From a checkpoint of a small contrastive image-text model: encoder norm groupnorm.
Rows from block 4 of the text encoder of a small contrastive image-text model, named by matrix and row number. Rows with one number belong to one neuron. Each number is 200 + 20 x the weight over its row's rms, rounded and kept within 0 to 999. All counts start at 0. After the name is the row's rms in percent of the matrix's.
After each neuron's rows are labels from the 100 texts, of 14848, where the neuron reaches its highest value: "tokens" is the input token at the peak. Only what is clearly more common there than usual is listed. The data: rendered rooms with furniture. In brackets: how many of the 100.
# fc1: MLP up (text_encoder.blocks.4.mlp.fc1.weight, 768x256), inputs 0-127
# fc2: MLP down (text_encoder.blocks.4.mlp.fc2.weight, 256x768, transposed), outputs 0-127

fc1.421,075,201,161,187,228,236,211,190,200,204,195,174,207,204,191,193,218,226,205,156,178,174,203,227,217,189,179,188,227,192,201,216,196,199,232,212,193,200,198,209,213,200,201,181,224,205,178,182,225,205,230,231,193,214,233,202,209,201,214,183,203,191,180,220,191,194,224,202,195,228,212,149,145,204,191,204,213,236,163,216,178,184,220,202,177,193,218,195,196,199,228,218,229,165,214,218,209,222,210,186,174,220,176,224,203,203,187,204,211,192,224,213,244,162,183,156,198,205,207,179,192,180,201,162,215,176,210,202,208
fc2.421,060,201,230,197,143,165,172,193,200,186,216,223,181,189,215,197,189,170,214,240,219,212,206,181,184,198,248,198,190,223,206,202,201,207,170,181,202,213,213,201,183,188,202,217,160,196,214,215,155,195,187,164,210,173,182,208,191,213,191,217,205,211,229,189,202,198,181,208,200,179,194,230,233,197,213,197,186,176,220,169,220,217,172,195,211,210,185,209,209,211,171,177,173,239,182,200,194,180,189,201,225,186,213,175,221,191,206,208,195,216,177,169,155,233,226,230,213,191,201,211,196,216,215,238,185,208,175,196,199
tokens: "white" (92)

fc1.82,076,194,202,209,206,224,195,209,179,208,236,230,177,234,230,199,185,201,205,228,186,206,208,210,232,206,174,197,180,244,217,223,217,189,212,184,217,182,181,193,225,226,229,166,208,199,233,229,221,207,191,175,178,214,187,182,184,207,223,149,178,199,193,196,227,194,164,170,207,201,219,182,191,206,205,174,205,153,188,170,215,191,204,213,225,188,186,188,206,177,202,195,200,204,238,201,220,161,199,197,208,159,219,210,170,203,177,180,211,206,215,178,217,192,188,228,199,180,196,207,188,153,204,195,220,219,194,236,178
fc2.82,051,178,179,198,198,193,174,182,215,225,188,160,210,163,179,178,217,185,217,167,204,178,203,166,178,205,205,225,211,166,193,185,187,204,211,209,180,196,227,170,205,198,196,227,202,218,168,178,192,182,218,197,238,169,235,202,220,206,197,254,209,215,197,227,168,197,224,213,195,169,183,215,227,196,199,233,207,245,214,195,188,215,213,215,179,198,193,192,221,232,211,197,187,182,153,191,174,211,222,186,164,219,177,202,220,188,217,212,199,217,179,195,171,204,231,198,180,205,206,184,188,274,235,224,185,190,230,192,229
tokens: "brown" (43); "red" (36); "orange" (8)

fc1.98,066,196,204,223,206,192,198,181,197,218,199,220,201,226,205,224,225,158,191,188,199,214,191,220,200,188,190,202,175,182,195,201,192,200,176,196,193,187,205,228,256,204,188,190,229,169,186,226,221,215,191,253,221,228,225,213,218,165,192,187,203,200,183,219,174,218,235,183,211,190,199,193,213,202,213,198,212,210,194,223,170,253,200,230,189,233,184,182,170,214,253,186,233,202,196,213,179,232,169,200,205,210,196,215,189,215,227,213,130,212,204,192,199,221,225,197,204,204,205,216,215,182,195,208,229,196,200,193,191
fc2.98,090,211,201,238,205,194,221,174,172,204,204,230,220,211,172,220,189,187,226,202,196,189,198,215,200,203,187,219,187,200,223,204,174,192,201,204,172,184,223,171,196,181,173,200,211,232,216,208,203,197,196,185,169,208,202,146,196,203,204,189,222,222,193,197,220,188,226,210,205,209,195,209,210,230,195,221,234,177,183,176,209,210,176,173,228,253,185,236,198,186,181,235,178,184,158,175,191,197,207,168,203,193,244,185,172,199,187,172,212,217,209,220,184,207,213,228,192,212,176,180,172,196,227,227,208,169,173,230,213
tokens: "with" (99)

fc1.52,077,165,205,191,162,186,241,183,223,192,175,186,216,189,227,233,223,191,191,207,179,201,197,185,240,185,179,186,212,217,217,205,202,193,227,190,211,179,186,173,203,210,222,193,216,204,213,199,207,205,204,153,159,225,214,173,214,216,182,188,174,223,210,170,218,199,220,185,210,196,192,184,211,195,204,201,218,205,186,215,195,230,232,209,227,212,210,186,200,191,177,192,172,207,224,195,214,233,168,188,194,208,224,212,184,210,194,177,217,258,196,230,227,189,192,211,209,189,209,194,222,222,163,177,232,176,213,220,190
fc2.52,077,242,206,209,218,222,189,179,181,241,219,186,176,164,187,163,210,187,205,165,192,210,165,205,199,198,173,246,187,215,180,229,190,222,207,219,186,258,205,208,209,212,203,215,199,223,187,208,188,215,178,193,171,196,219,194,198,182,220,216,179,175,225,197,190,191,227,189,218,178,220,193,212,175,206,216,197,209,206,176,238,188,198,218,189,191,182,224,208,231,200,183,209,201,174,201,208,228,227,235,169,202,182,211,169,204,239,202,180,203,198,163,171,222,209,216,228,174,199,208,167,200,213,214,208,207,223,186,204
tokens: "brown" (99)

fc1.757,071,185,216,200,153,181,202,191,177,179,187,201,158,215,211,205,169,208,173,184,214,175,177,201,210,183,218,218,207,207,206,194,169,167,228,172,160,203,150,208,190,162,228,187,229,189,233,216,220,225,198,230,200,208,180,175,232,203,211,210,201,207,145,187,182,210,222,161,170,249,233,178,190,180,196,196,210,213,191,172,191,191,209,222,226,179,199,180,215,221,215,196,211,212,194,208,180,203,206,176,186,195,198,192,193,218,220,225,205,208,204,183,200,211,232,203,192,210,208,208,212,206,178,190,193,209,235,214,189
fc2.757,052,208,180,211,270,213,182,203,229,229,216,203,223,191,182,173,229,213,224,226,175,230,204,210,199,220,209,188,202,193,193,201,218,232,179,217,248,196,229,191,211,245,181,208,168,217,182,179,188,167,185,187,200,202,196,235,170,208,187,188,188,207,228,220,223,205,187,228,228,172,177,220,210,215,198,209,191,185,207,229,200,218,206,173,165,191,206,206,173,170,178,195,213,187,210,188,210,213,210,215,217,216,207,211,183,188,189,182,186,181,188,227,203,171,172,196,212,201,184,181,190,191,212,195,214,190,180,196,200
tokens: "brown" (93)

fc1.643,124,160,220,203,198,187,254,209,195,209,194,207,191,207,193,196,200,194,223,197,200,203,243,204,177,219,196,199,183,192,205,165,212,215,254,202,226,205,193,235,224,195,180,214,195,185,150,185,184,203,170,213,192,206,207,159,215,236,221,187,189,226,216,209,214,216,182,221,240,171,181,179,186,179,225,200,183,191,158,215,193,173,202,227,164,201,171,204,193,207,183,192,193,234,195,213,186,230,217,204,188,192,189,246,169,190,215,207,222,204,232,174,200,161,214,181,233,165,200,215,173,207,206,226,227,164,233,186,195
fc2.643,093,259,179,183,195,207,157,180,194,191,190,181,190,185,196,176,216,198,186,197,180,188,172,183,213,173,199,205,219,206,197,243,197,167,163,195,180,190,201,171,169,214,223,198,225,222,245,211,220,187,244,186,232,199,172,225,176,167,201,201,204,203,174,182,199,183,204,200,170,256,223,198,216,209,185,208,217,212,224,197,197,223,202,183,230,214,220,196,197,188,207,196,206,155,180,184,202,184,187,179,229,214,216,167,214,207,191,211,174,190,170,217,211,243,195,225,167,228,193,184,210,197,199,162,180,226,164,195,195
tokens: "with" (86); "grey" (7)

fc1.128,069,181,207,234,198,180,208,171,231,209,199,208,216,220,188,229,195,204,209,165,199,228,201,198,181,218,180,188,167,203,189,205,206,210,204,199,189,141,161,207,249,230,193,199,186,199,159,204,230,225,195,205,193,185,193,211,227,169,203,200,209,200,174,239,203,185,231,213,215,194,213,186,235,205,179,201,204,235,226,182,159,228,177,205,185,198,179,184,171,180,205,200,197,213,179,180,202,234,225,226,220,202,206,201,208,196,228,223,172,201,215,173,191,233,218,206,193,204,186,223,201,169,188,226,193,163,162,241,181
fc2.128,078,201,178,216,200,213,229,169,169,184,204,203,219,229,168,217,198,202,213,222,191,167,201,219,189,182,201,211,194,232,219,189,194,165,200,192,163,200,228,189,218,173,184,175,225,224,207,234,202,217,186,177,170,231,219,143,215,188,221,177,221,225,190,212,227,180,213,209,185,189,219,210,195,211,218,217,224,174,181,182,194,225,204,197,236,232,187,214,224,207,203,212,203,188,170,179,207,218,206,163,205,198,264,211,169,191,194,169,209,226,202,205,201,187,225,212,171,213,176,179,175,206,219,250,200,177,171,217,234
tokens: "with" (100)

fc1.670,072,165,202,231,205,216,256,200,219,205,223,186,168,244,182,220,183,189,215,194,234,174,186,198,216,205,179,226,194,185,198,211,165,200,229,168,171,184,217,177,209,213,202,224,191,199,185,202,202,214,202,208,175,216,222,198,209,225,214,184,217,223,209,192,175,200,184,188,216,212,237,192,192,161,183,221,209,214,241,193,199,182,210,221,235,193,204,227,217,174,166,213,193,211,201,187,226,201,146,207,215,234,184,174,168,214,181,215,247,204,223,201,179,176,201,201,203,214,216,200,207,212,164,200,193,202,225,191,158
fc2.670,051,216,203,177,198,208,178,196,191,231,177,173,217,170,216,167,221,198,191,209,192,203,189,192,225,210,217,164,218,213,191,217,230,193,184,226,231,185,200,208,210,210,188,186,229,185,231,211,211,179,201,164,200,210,194,202,218,157,187,210,170,197,202,164,200,194,208,223,201,179,218,174,210,196,212,199,175,187,204,215,225,254,209,211,212,207,199,181,223,209,221,188,211,168,164,215,172,234,226,191,175,198,217,244,212,189,234,215,180,206,161,163,214,215,217,190,231,186,174,191,195,204,239,189,207,199,193,210,230
tokens: "brown" (63); "white" (22); "pink" (8)

fc1.62,046,174,212,174,186,244,210,190,218,220,213,173,178,202,173,233,209,206,200,168,222,189,196,209,226,246,187,180,203,148,202,195,226,165,220,182,176,201,208,210,229,243,226,204,208,185,207,199,192,188,240,205,145,186,208,224,225,175,210,193,188,219,178,212,153,202,202,190,206,195,186,169,188,209,197,204,198,183,219,230,204,152,217,194,200,201,192,209,202,215,200,188,216,217,187,213,202,192,199,176,221,185,223,183,232,193,182,201,209,198,182,229,183,225,208,168,202,156,179,191,205,200,193,168,221,171,210,177,213
fc2.62,040,243,197,217,218,171,176,193,185,198,194,202,204,192,207,181,187,201,214,221,188,203,191,194,183,158,221,242,181,242,209,196,195,215,176,194,227,196,195,188,178,177,178,182,187,202,196,200,197,197,161,197,253,206,187,177,172,232,197,199,214,188,220,179,244,197,197,219,207,209,224,227,225,177,202,180,196,223,200,175,213,242,197,198,192,216,213,207,192,186,196,199,198,178,192,187,204,219,190,215,176,219,193,210,165,210,220,186,183,201,220,183,224,180,200,228,217,225,213,200,181,192,220,240,213,231,180,224,186
tokens: "white" (100)

fc1.409,066,168,190,169,205,196,214,178,203,223,207,216,219,177,188,198,210,194,193,226,211,195,215,171,201,210,232,154,190,188,226,212,206,167,205,186,178,212,172,188,176,175,239,191,219,238,225,207,179,162,205,228,205,188,237,159,212,247,182,207,220,232,168,212,181,189,201,240,220,208,199,192,213,206,220,199,235,212,205,189,190,204,206,215,159,180,187,186,215,214,230,218,203,212,206,217,166,183,180,159,196,175,185,184,180,235,166,206,183,204,190,206,224,215,212,186,220,164,188,200,195,207,203,201,204,185,210,189,178
fc2.409,045,247,188,220,196,204,171,203,203,176,197,167,177,217,219,222,187,200,194,188,186,208,175,206,207,185,182,238,200,211,166,188,196,240,183,226,217,186,220,227,224,229,175,191,177,181,168,202,221,230,200,177,206,208,150,245,193,175,211,209,177,173,212,188,208,211,209,190,185,195,190,211,197,201,175,209,143,208,206,201,215,197,196,192,235,231,205,226,183,184,168,212,217,194,195,187,223,209,211,241,203,219,210,212,216,178,224,177,219,179,200,197,180,176,187,226,182,233,214,210,205,209,191,182,201,218,196,208,216
tokens: "white" (94)

fc1.411,146,204,196,224,176,198,223,165,220,215,217,206,197,193,194,185,223,202,234,211,203,213,207,161,249,217,180,208,192,176,190,203,185,190,212,196,182,202,219,191,208,223,210,219,191,207,228,238,207,185,203,229,175,245,191,231,210,184,192,169,199,171,220,201,231,205,196,207,244,192,201,182,201,190,181,195,202,198,220,201,238,192,215,212,176,209,180,215,208,208,201,182,214,189,173,188,224,211,211,242,223,199,194,223,207,182,203,180,231,193,225,217,202,171,186,198,225,205,206,207,214,199,188,220,199,195,203,201,219
fc2.411,100,204,195,171,210,202,185,214,169,192,180,181,206,196,211,210,183,195,194,181,191,162,206,245,178,188,212,186,194,208,223,209,214,204,198,210,208,190,162,211,203,190,195,173,211,183,159,155,199,204,183,154,242,168,212,166,200,225,209,225,194,214,182,190,165,186,217,203,176,203,206,194,208,185,212,201,192,204,185,213,186,228,207,181,203,191,215,175,186,191,195,215,211,215,194,201,183,187,192,160,191,193,204,177,200,206,211,223,188,199,179,183,193,238,221,228,183,211,212,187,191,215,209,190,205,193,194,189,183
tokens: "grey" (60); "trophy" (20)

fc1.743,115,225,207,204,175,198,193,231,207,182,226,184,185,192,205,193,191,212,223,213,236,200,190,177,179,184,146,228,202,199,170,216,208,211,166,173,210,175,232,216,191,190,228,189,199,147,192,214,212,193,197,199,248,176,169,219,168,186,218,200,202,169,221,203,215,219,195,153,224,205,212,201,203,209,161,193,160,179,176,204,176,191,189,213,192,196,172,191,180,182,188,179,199,207,184,172,220,177,225,201,213,230,177,255,212,155,243,207,231,196,215,164,221,216,227,215,200,198,226,202,190,194,187,209,211,217,179,163,200
fc2.743,081,172,186,189,222,217,209,177,202,209,172,209,208,188,184,192,192,197,193,182,162,201,212,214,212,218,262,172,186,181,225,189,196,204,231,212,160,216,173,156,210,197,178,213,216,240,202,169,174,210,200,200,159,226,238,186,236,210,188,193,196,245,183,211,191,171,203,237,185,193,208,209,213,186,235,206,242,216,215,204,233,217,219,201,196,206,231,213,216,227,219,213,203,199,216,219,172,239,179,203,200,158,224,144,191,241,161,194,164,204,189,223,198,188,177,182,197,193,168,194,184,205,212,210,186,189,201,248,193
tokens: "sofa" (55); "grey" (14); "dog" (7)

fc1.285,064,180,201,209,193,231,203,176,189,192,227,205,193,209,196,211,203,186,196,214,183,194,224,198,239,210,148,204,201,221,216,227,232,219,211,192,195,189,166,193,242,185,213,199,192,173,235,197,223,233,205,181,197,176,219,165,194,209,234,166,167,221,209,189,187,223,182,195,208,208,207,199,194,205,211,215,188,179,217,212,202,192,209,189,215,168,174,207,230,209,193,177,229,164,179,209,208,221,157,196,184,216,200,193,166,212,187,256,219,225,190,210,211,207,178,196,239,220,212,203,184,189,193,215,182,196,215,204,183
fc2.285,047,192,172,210,188,178,212,200,213,250,201,184,200,191,211,169,229,218,218,186,225,197,182,190,155,177,258,196,202,206,195,195,195,174,205,196,201,248,233,209,186,198,201,204,196,207,158,217,161,181,189,216,190,210,187,221,238,179,162,207,227,213,195,221,200,165,202,202,209,172,232,207,185,197,197,198,199,230,186,175,209,213,204,225,182,236,178,214,184,189,215,221,174,214,195,203,175,202,247,157,207,211,193,205,204,195,193,164,207,191,211,170,173,203,225,210,179,181,194,187,220,224,239,205,239,203,193,196,221
tokens: "with" (100)

fc1.30,144,189,214,195,209,211,217,208,201,200,216,200,168,228,218,198,179,163,160,201,220,210,174,160,210,168,207,192,195,215,207,207,195,189,214,201,188,186,193,187,219,161,192,168,179,200,199,235,202,182,217,215,159,163,227,194,198,184,204,196,222,208,212,210,157,217,184,186,213,195,188,208,191,209,227,213,209,202,188,229,200,197,182,205,215,200,213,203,218,200,193,194,213,224,202,231,218,207,222,217,260,224,221,197,208,180,219,199,207,213,201,197,207,186,200,172,197,218,189,200,214,196,224,216,194,173,226,206,218
fc2.30,180,202,168,219,188,200,234,213,181,183,202,187,252,202,195,197,187,213,226,181,187,184,215,182,218,194,202,196,204,175,199,222,193,195,210,177,216,194,228,201,191,240,179,199,236,177,195,207,220,214,179,220,249,225,193,209,175,190,192,188,154,215,184,187,177,219,203,215,186,206,185,194,210,207,197,169,195,210,206,206,200,169,211,213,201,206,208,223,216,184,194,188,165,228,218,192,212,196,182,202,213,189,162,191,219,244,196,194,232,169,176,165,208,174,200,161,178,218,210,173,177,188,223,183,213,249,239,177,201
tokens: "brown" (100)

fc1.133,062,180,232,199,198,169,224,158,208,215,210,239,188,205,197,222,178,190,213,166,209,199,206,163,200,216,215,188,162,199,175,216,218,214,213,178,161,161,176,201,260,194,197,191,212,184,173,216,211,206,210,191,186,170,204,184,209,172,214,203,237,189,170,213,161,195,224,212,222,183,253,178,222,217,173,211,186,218,188,197,172,212,182,195,221,180,181,181,171,199,209,205,238,189,197,205,220,213,226,209,213,187,203,167,202,221,215,216,162,208,188,191,216,229,223,213,236,215,213,245,200,174,177,222,185,154,194,227,194
fc2.133,059,218,170,249,184,214,217,164,183,195,207,200,204,215,164,207,211,199,228,216,184,194,204,239,174,186,191,221,187,205,222,190,183,158,181,203,169,205,213,194,217,183,182,192,203,210,217,209,208,217,192,170,179,221,196,157,208,196,202,181,215,230,193,208,229,190,209,202,185,207,207,201,189,201,198,218,233,193,202,198,194,218,188,182,202,235,183,218,218,207,181,207,198,185,140,176,211,234,194,185,185,205,272,217,175,190,204,165,222,204,214,200,187,188,242,224,167,215,186,151,181,195,228,229,215,168,177,217,232
tokens: "a" (91)

fc1.135,082,204,233,212,179,194,156,205,192,195,224,223,187,220,183,191,150,184,214,162,215,204,208,187,213,229,205,171,175,204,186,205,208,211,205,204,154,190,176,202,239,188,221,176,208,193,219,199,194,216,194,175,184,190,214,171,235,173,211,211,223,170,202,209,147,192,181,193,233,210,253,194,215,208,195,219,209,206,165,197,191,222,184,211,213,200,212,169,155,191,200,175,206,181,176,190,212,195,214,211,210,208,214,166,208,220,210,202,172,225,164,191,189,233,194,199,237,175,183,224,223,176,204,234,168,180,170,226,159
fc2.135,091,205,172,238,196,200,222,161,197,218,202,212,205,199,176,214,202,189,228,198,203,198,223,236,165,190,178,230,188,186,204,207,192,155,193,183,172,197,225,210,215,182,189,202,214,205,215,218,201,216,214,205,183,215,188,174,192,205,206,177,191,227,182,201,227,211,218,199,169,202,198,211,192,186,209,220,252,198,215,204,200,223,177,174,202,236,171,202,212,197,168,209,229,199,170,188,207,225,190,176,215,220,287,221,161,190,214,191,201,206,208,216,207,218,233,232,173,217,178,166,182,194,202,223,221,179,184,219,236
tokens: "a" (100)

fc1.281,063,218,203,208,205,212,234,202,202,214,202,168,206,212,210,220,184,198,172,176,237,209,204,249,197,188,161,180,180,179,145,204,187,219,211,174,191,189,233,216,224,163,202,195,179,224,147,208,184,210,223,228,170,210,256,203,163,188,156,176,166,249,171,205,184,229,210,226,173,206,203,212,206,154,213,178,213,214,219,199,191,218,181,197,214,203,174,210,194,193,192,210,216,209,180,185,210,220,191,201,206,237,212,198,206,174,221,214,198,205,206,196,197,200,207,184,182,189,199,189,183,200,211,177,241,197,211,214,227
fc2.281,048,189,200,196,185,211,171,176,204,206,204,212,171,188,206,183,215,186,222,217,198,183,189,182,211,224,249,192,201,224,255,232,214,155,189,211,213,195,195,190,192,221,189,208,237,182,239,184,199,185,182,179,220,204,146,202,254,204,218,207,247,202,228,205,203,169,187,204,206,190,213,181,174,231,188,213,206,176,201,208,192,202,211,197,196,191,205,177,176,228,218,185,189,175,185,224,186,231,199,170,198,181,190,213,188,213,191,214,173,201,176,198,240,190,189,213,209,206,193,215,198,207,218,202,186,172,180,192,172
tokens: "white" (99)

fc1.560,095,211,184,225,203,203,199,194,225,231,178,169,195,203,190,189,225,177,220,152,211,204,180,208,192,175,178,234,186,196,207,187,183,216,171,213,174,199,212,248,189,206,221,167,210,203,228,194,184,196,177,232,197,201,200,195,190,187,203,224,213,205,176,203,190,219,227,203,214,192,199,224,205,243,213,185,200,216,224,190,179,218,189,218,164,155,214,233,168,234,196,214,210,220,172,198,197,205,180,178,206,225,228,181,206,200,209,203,180,198,185,237,166,249,190,207,239,183,201,200,205,193,207,182,171,190,187,205,197
fc2.560,084,166,240,195,204,195,205,209,180,211,212,189,178,181,232,201,202,183,167,200,185,218,204,191,213,256,225,196,223,232,179,239,210,179,216,183,220,181,221,185,179,226,213,217,238,197,197,216,203,203,193,173,203,234,179,238,231,202,177,236,182,181,219,199,230,175,195,214,177,204,211,185,190,163,164,208,219,186,188,182,194,223,205,177,197,243,218,172,198,213,223,192,216,191,191,196,199,205,209,214,189,181,173,183,181,204,197,215,195,190,188,177,197,235,206,227,190,189,229,209,189,237,218,194,195,179,187,166,203
tokens: "white" (88); "pink" (12)

fc1.65,059,218,227,183,178,213,204,238,239,209,209,201,199,254,231,237,218,159,201,200,193,167,200,156,214,221,230,209,205,218,190,174,195,158,217,179,175,212,179,203,192,207,207,188,224,190,211,224,194,200,199,181,184,234,189,200,217,190,231,190,183,159,194,208,179,208,188,178,197,229,235,220,218,190,215,194,189,226,191,183,197,188,214,203,201,194,197,220,181,186,221,189,174,217,223,199,200,229,209,207,235,180,210,201,218,187,196,222,210,186,197,187,188,192,201,201,241,184,184,207,211,213,184,176,190,212,145,215,183
fc2.65,046,180,182,204,232,187,169,164,158,217,186,170,197,157,193,156,185,256,213,173,191,217,191,241,216,184,152,204,184,179,227,221,211,234,198,198,225,189,206,201,196,206,187,204,158,202,175,178,203,198,222,198,226,164,219,202,159,210,188,200,196,209,209,185,205,198,208,226,218,154,189,175,208,213,186,201,208,194,236,204,225,221,193,209,188,215,209,211,205,222,169,199,206,180,167,196,211,161,175,193,178,212,192,210,197,223,226,182,207,224,198,217,224,213,202,211,154,207,202,183,180,188,205,226,208,189,218,202,205
tokens: "brown" (100)

fc1.708,117,215,201,199,199,182,207,183,185,194,180,193,182,185,199,196,243,181,194,240,202,190,180,170,230,191,180,177,178,178,222,164,213,173,239,204,199,173,206,195,179,196,206,160,197,247,205,177,221,214,214,192,175,192,253,194,209,238,183,181,233,187,213,225,216,206,198,190,219,178,200,211,206,206,188,204,201,210,201,179,240,209,213,238,209,201,182,200,187,229,181,193,215,211,217,174,202,188,207,210,241,206,204,219,193,178,204,174,186,177,232,217,183,199,181,184,202,187,211,215,247,190,171,201,187,226,193,214,189
fc2.708,117,190,212,193,191,206,189,201,214,187,227,186,191,189,198,203,197,210,189,140,222,196,218,214,177,187,178,224,213,214,180,220,193,198,190,216,196,224,217,209,197,194,183,218,199,169,188,211,191,172,171,210,226,182,153,215,223,203,223,224,174,196,198,179,159,201,188,207,184,201,216,209,211,179,217,202,178,195,195,209,184,201,212,165,191,152,196,220,216,179,192,224,227,215,174,220,198,218,217,184,202,190,195,167,221,206,193,226,189,193,182,202,221,197,217,201,182,200,211,186,162,215,236,197,231,206,227,165,191
tokens: "grey" (54); "and" (41)

fc1.155,070,158,182,226,219,172,213,184,206,198,213,218,226,218,206,217,210,213,208,187,188,232,219,212,206,215,202,202,188,195,181,220,229,187,198,196,189,194,182,201,226,210,196,230,233,207,164,224,240,211,204,192,222,223,178,169,224,154,210,203,224,234,191,236,201,189,211,188,207,180,243,175,255,224,177,186,194,237,191,218,199,211,180,197,196,203,169,191,158,222,237,211,206,210,187,187,206,223,200,194,202,199,173,210,181,235,199,200,181,194,197,158,169,234,239,211,211,227,243,223,176,168,163,206,227,162,182,198,211
fc2.155,096,225,203,229,182,206,230,176,168,207,214,209,202,219,155,225,201,193,222,196,184,180,220,206,203,200,182,200,180,191,209,189,170,188,203,218,161,187,217,190,230,147,193,173,206,214,207,213,199,218,210,177,171,211,209,177,197,209,182,190,227,218,199,208,207,194,230,211,188,200,199,228,187,222,214,222,227,171,179,174,196,224,175,184,226,246,189,231,214,191,184,217,182,193,169,164,194,224,200,185,201,208,268,186,164,181,187,178,201,214,211,217,184,203,225,220,176,212,170,163,188,194,236,225,206,176,176,233,211
tokens: "with" (100)

fc1.661,126,144,187,196,188,238,215,207,218,179,210,195,196,239,201,216,172,192,171,182,185,179,167,215,258,210,163,192,195,218,230,190,194,203,235,187,232,189,226,193,215,185,210,222,225,220,182,189,243,213,160,202,182,217,194,194,184,220,238,191,181,209,194,182,195,215,214,204,219,174,187,187,213,184,194,191,219,185,210,194,180,199,231,187,224,197,167,191,190,194,190,195,190,190,148,174,223,214,143,159,179,205,197,204,181,179,183,195,212,205,172,191,200,206,203,209,232,207,233,173,190,161,193,208,180,194,207,238,171
fc2.661,107,206,208,211,220,173,217,213,200,241,215,204,209,181,226,171,234,240,227,216,223,206,221,155,175,180,236,190,218,203,172,221,209,199,181,200,200,189,191,183,228,232,210,178,203,205,222,208,208,193,232,202,213,202,209,192,227,181,151,213,191,207,237,182,205,174,194,175,187,216,223,226,204,176,196,208,181,186,202,210,194,203,177,225,210,194,238,186,216,192,227,187,171,187,210,239,180,193,220,210,193,189,207,197,213,193,224,246,185,210,193,184,230,196,190,166,176,200,181,205,188,219,196,154,206,196,185,182,219
tokens: "sofa" (32); "pink" (24); "dog" (22); "barrel" (9)

fc1.180,118,181,238,172,186,187,221,190,212,205,179,195,143,227,203,221,203,173,169,183,237,202,163,182,227,198,211,222,175,235,198,186,206,199,221,199,234,163,200,164,225,202,190,151,198,169,223,217,213,192,205,195,176,195,247,181,200,207,222,178,195,195,221,190,182,196,189,193,199,210,202,208,200,189,218,192,177,212,206,227,172,217,205,189,235,173,204,233,213,184,168,223,183,220,200,211,189,175,202,191,207,194,231,200,176,206,217,183,201,205,229,174,223,208,179,189,206,204,181,188,193,196,186,194,198,168,232,177,177
fc2.180,137,175,208,222,198,181,179,227,153,206,204,205,236,181,193,175,193,233,204,215,169,219,216,207,213,186,199,182,179,160,182,221,206,199,218,182,207,220,209,192,221,227,184,217,224,193,204,185,201,202,187,214,230,203,195,180,186,198,177,214,142,234,228,161,184,207,212,227,192,191,194,196,172,189,196,208,202,209,200,208,213,195,207,198,195,231,197,197,187,184,165,184,184,185,184,189,215,224,200,207,193,192,161,176,182,202,205,208,179,178,161,187,182,225,208,162,224,209,201,178,198,207,206,220,208,238,186,176,224
tokens: "brown" (100)

fc1.458,064,181,203,239,231,214,217,189,191,200,221,192,175,218,220,213,209,211,227,237,227,187,188,211,197,232,170,186,205,195,204,239,214,209,193,183,183,179,173,171,214,229,212,214,215,181,213,209,199,203,182,188,159,199,220,175,187,206,223,205,177,226,211,198,202,231,176,215,206,216,238,183,212,191,188,196,192,184,225,231,210,178,176,218,194,185,192,204,227,191,179,225,213,191,187,219,235,219,187,190,221,215,214,197,140,212,171,207,240,210,204,185,187,167,203,194,232,210,206,200,191,189,177,206,235,191,231,219,179
fc2.458,059,211,179,196,167,183,191,177,201,214,200,187,217,182,189,180,228,169,191,149,186,216,219,193,194,158,222,220,212,207,199,221,194,179,215,213,191,243,213,211,196,178,186,175,192,215,184,188,184,199,213,195,232,200,203,228,248,189,187,204,211,207,184,217,197,191,218,169,198,170,200,218,202,211,218,200,213,207,192,152,185,246,217,193,219,232,185,187,188,212,204,197,187,174,188,199,180,208,222,173,172,197,183,215,234,201,227,206,187,217,184,202,188,244,245,200,179,196,196,183,191,199,234,230,183,209,177,203,230
tokens: "with" (99)

fc1.109,058,191,216,200,178,201,195,213,189,206,208,253,181,234,177,212,206,194,191,189,194,209,200,183,225,199,201,196,174,211,181,184,224,186,211,158,176,185,171,185,235,194,159,215,222,214,197,222,206,206,217,176,191,184,184,161,206,179,231,207,220,223,175,235,182,173,170,206,202,205,222,192,183,230,209,213,203,202,174,183,165,205,207,207,201,188,175,194,199,175,226,183,206,168,184,192,198,225,217,184,220,207,219,203,208,243,226,204,168,231,191,216,197,215,220,195,183,203,212,231,197,180,185,226,209,215,197,192,203
fc2.109,082,206,180,240,199,205,200,153,177,226,198,213,212,183,172,200,187,177,225,190,173,183,201,225,183,188,192,224,178,194,212,219,191,187,195,214,164,227,244,204,220,190,200,191,203,211,207,206,194,211,183,189,178,206,197,179,200,219,179,181,219,221,181,185,221,199,232,176,197,216,206,207,207,209,187,225,251,186,196,198,210,233,178,177,201,245,181,221,195,222,174,229,208,189,154,189,206,225,221,191,197,183,245,191,185,182,179,173,208,204,217,208,207,190,219,229,200,205,186,173,189,198,216,218,227,169,175,238,230
tokens: "a" (78); "walls" (22)